From a checkpoint of a small encoder-decoder audio transcriber: encoder layers 16.
Rows from block 11 of the audio encoder, named by matrix and row number. Rows with one number belong to one neuron. Each number is 200 + 40 x the weight over its row's rms, rounded and kept within 0 to 999. All counts start at 0. After the name is the row's rms in percent of the matrix's.
# fc1: MLP up (encoder.blocks.11.mlp.fc1.weight, 1152x192), inputs 0-95
# fc2: MLP down (encoder.blocks.11.mlp.fc2.weight, 192x1152, transposed), outputs 0-95
fc1.760,126,124,205,277,146,182,178,182,192,143,141,134,217,182,234,224,152,207,150,254,128,194,151,260,256,197,150,238,256,147,217,182,163,186,123,168,219,254,254,164,123,246,199,222,191,205,227,227,160,253,142,225,186,191,144,206,251,175,301,222,206,208,232,207,114,243,230,139,200,144,170,249,216,185,233,163,229,159,131,280,233,181,213,167,207,186,216,208,232,188,182,191,246,170,187,182,289
fc2.760,114,229,163,187,289,279,180,186,155,148,218,236,91,194,200,191,173,199,180,118,183,173,196,231,151,201,232,164,147,139,164,182,169,274,260,167,280,187,254,227,178,164,214,245,158,244,169,201,146,193,200,168,188,160,201,191,137,255,198,206,234,265,203,217,220,220,137,128,178,157,183,234,200,233,244,217,123,216,196,202,241,179,146,219,204,241,238,182,239,178,219,217,245,185,213,253,194
fc1.761,111,197,198,240,181,276,209,191,154,191,237,183,130,194,185,273,206,163,188,215,197,176,229,196,98,118,149,138,205,189,186,226,185,210,204,147,161,209,159,239,300,252,143,233,212,199,277,188,215,159,223,214,172,218,196,188,193,167,244,254,213,208,136,253,227,171,202,199,240,214,212,169,168,232,194,262,190,235,237,175,110,172,234,206,192,241,237,240,203,172,186,182,247,256,281,242,179
fc2.761,105,200,169,246,193,203,176,209,180,234,194,209,183,230,205,182,135,198,249,148,208,175,142,136,251,247,241,188,183,201,174,230,186,284,216,183,285,185,166,248,158,238,184,191,180,248,154,189,249,181,210,205,150,280,167,166,235,198,174,276,149,165,295,193,160,174,231,217,179,185,234,220,111,125,178,149,225,135,279,248,226,237,152,194,130,165,187,294,212,143,253,206,233,149,205,191,232
fc1.762,120,215,168,183,201,143,207,207,239,255,86,161,167,223,199,184,225,161,228,169,262,245,218,198,208,193,255,236,182,198,180,209,150,192,136,189,215,272,216,145,240,204,201,211,165,153,238,208,261,289,200,187,164,158,171,217,195,246,133,194,201,204,189,245,183,174,200,233,141,220,209,177,187,223,156,190,199,226,175,161,246,230,100,216,162,188,253,278,292,199,212,194,208,232,202,168,70
fc2.762,116,110,225,164,186,199,197,264,186,161,168,263,227,236,201,287,192,211,214,239,197,171,202,262,201,169,199,197,226,120,206,218,194,213,255,137,180,227,200,121,174,120,237,290,204,119,189,210,185,186,280,207,202,249,224,211,214,247,209,132,187,115,137,199,234,167,174,246,279,201,259,257,239,198,209,289,146,144,181,202,222,201,150,252,209,157,192,151,154,198,172,193,223,213,188,263,261
fc1.763,070,202,203,127,168,214,217,181,159,315,206,145,173,265,253,222,195,184,210,284,254,241,131,144,142,243,158,237,176,173,238,219,224,231,191,185,235,239,206,222,198,202,154,205,322,189,156,246,223,231,189,244,197,229,145,263,151,249,232,188,209,268,202,225,161,192,252,212,203,263,183,204,244,160,237,182,146,245,177,146,193,196,188,174,222,225,177,210,269,161,174,136,253,179,174,200,172
fc2.763,075,196,208,112,211,246,187,232,200,79,186,218,228,200,145,190,292,232,131,138,202,227,192,184,233,181,145,178,201,189,203,172,196,195,161,180,164,231,251,211,193,224,230,243,170,247,210,237,226,204,216,259,207,248,230,229,255,191,205,224,199,134,212,245,172,187,230,187,196,272,189,254,245,242,176,143,204,254,215,253,214,119,129,151,196,253,181,193,187,153,228,209,215,133,159,201,234
fc1.765,057,134,166,244,282,198,225,287,224,227,230,220,250,204,145,247,196,204,193,205,114,157,216,120,162,237,221,190,209,124,116,171,173,184,130,303,226,245,206,257,252,241,248,171,199,205,178,275,191,187,197,224,133,89,150,186,206,189,140,186,179,193,182,181,242,170,222,184,191,272,133,203,190,193,170,233,157,221,240,139,204,160,223,214,198,222,70,211,210,174,189,182,231,272,187,134,199
fc2.765,065,203,196,133,177,220,137,231,192,176,151,194,218,272,194,233,153,166,226,212,225,164,213,175,201,158,114,268,156,236,198,267,209,178,145,218,127,149,194,138,269,146,251,246,208,114,191,137,231,157,161,226,205,188,194,235,241,258,192,183,165,180,173,207,204,229,189,225,188,182,240,175,165,221,190,206,257,188,238,239,231,160,162,226,295,207,241,190,219,220,153,136,232,227,245,202,166
fc1.766,051,207,185,169,264,198,189,225,158,164,238,241,243,167,161,248,234,219,162,165,221,184,130,212,265,259,226,220,180,236,169,270,230,225,246,153,206,211,227,178,184,244,132,169,213,251,227,191,167,230,163,272,180,161,188,185,240,193,269,178,266,147,199,247,205,205,253,165,177,212,197,217,145,244,201,231,192,196,209,199,249,204,138,217,224,164,160,214,174,146,222,194,194,184,199,158,235
fc2.766,048,222,169,238,121,195,206,172,274,172,184,194,148,177,273,222,194,215,194,146,189,261,169,182,250,233,280,249,219,161,170,234,197,203,246,211,211,201,192,233,208,188,247,227,253,134,138,224,202,188,192,214,150,143,160,239,154,244,146,242,178,208,199,173,194,115,149,202,205,182,259,194,236,241,245,211,207,202,167,143,208,217,210,120,194,163,123,191,165,199,178,258,196,223,267,217,252
fc1.767,127,180,263,146,237,167,279,198,235,170,182,192,210,138,215,165,197,170,228,212,240,265,246,190,202,255,193,100,200,185,225,224,272,149,176,218,184,214,234,301,151,199,184,207,154,225,173,195,228,262,206,175,196,194,164,239,221,209,179,260,206,193,132,186,148,169,248,223,112,227,212,159,136,225,220,151,198,225,294,270,189,217,178,174,224,169,144,228,190,213,183,173,251,195,155,94,258
fc2.767,124,193,225,204,243,195,224,183,236,220,230,246,170,199,225,174,195,208,193,190,187,129,148,211,114,183,190,295,187,190,151,160,158,267,218,177,214,126,139,211,172,282,170,209,214,172,196,181,181,157,152,261,239,201,177,143,201,226,212,139,208,192,219,183,202,190,240,217,256,205,212,178,194,230,190,180,172,182,224,190,249,163,130,234,176,251,153,231,144,238,261,198,258,243,201,308,169
fc1.768,171,171,174,233,166,156,161,178,146,237,301,193,174,208,216,158,186,168,158,182,160,182,121,139,227,235,194,172,153,157,152,287,244,246,151,214,211,196,204,167,155,182,160,290,207,237,180,227,113,164,157,177,193,195,118,257,127,214,216,220,198,212,224,173,237,213,244,184,254,222,147,212,157,218,256,181,211,85,228,147,238,214,256,213,111,243,123,171,185,167,252,216,229,205,219,267,204
fc2.768,168,187,202,194,230,203,206,234,259,223,175,186,210,193,198,227,183,192,248,247,164,184,225,255,216,179,156,225,202,235,263,241,171,205,256,134,199,201,171,217,151,215,229,148,279,246,174,203,172,215,252,195,229,220,239,107,215,229,245,163,238,198,191,189,108,284,151,205,143,181,171,162,237,245,164,202,179,92,204,229,195,202,252,149,179,179,304,261,214,250,170,193,180,217,220,205,183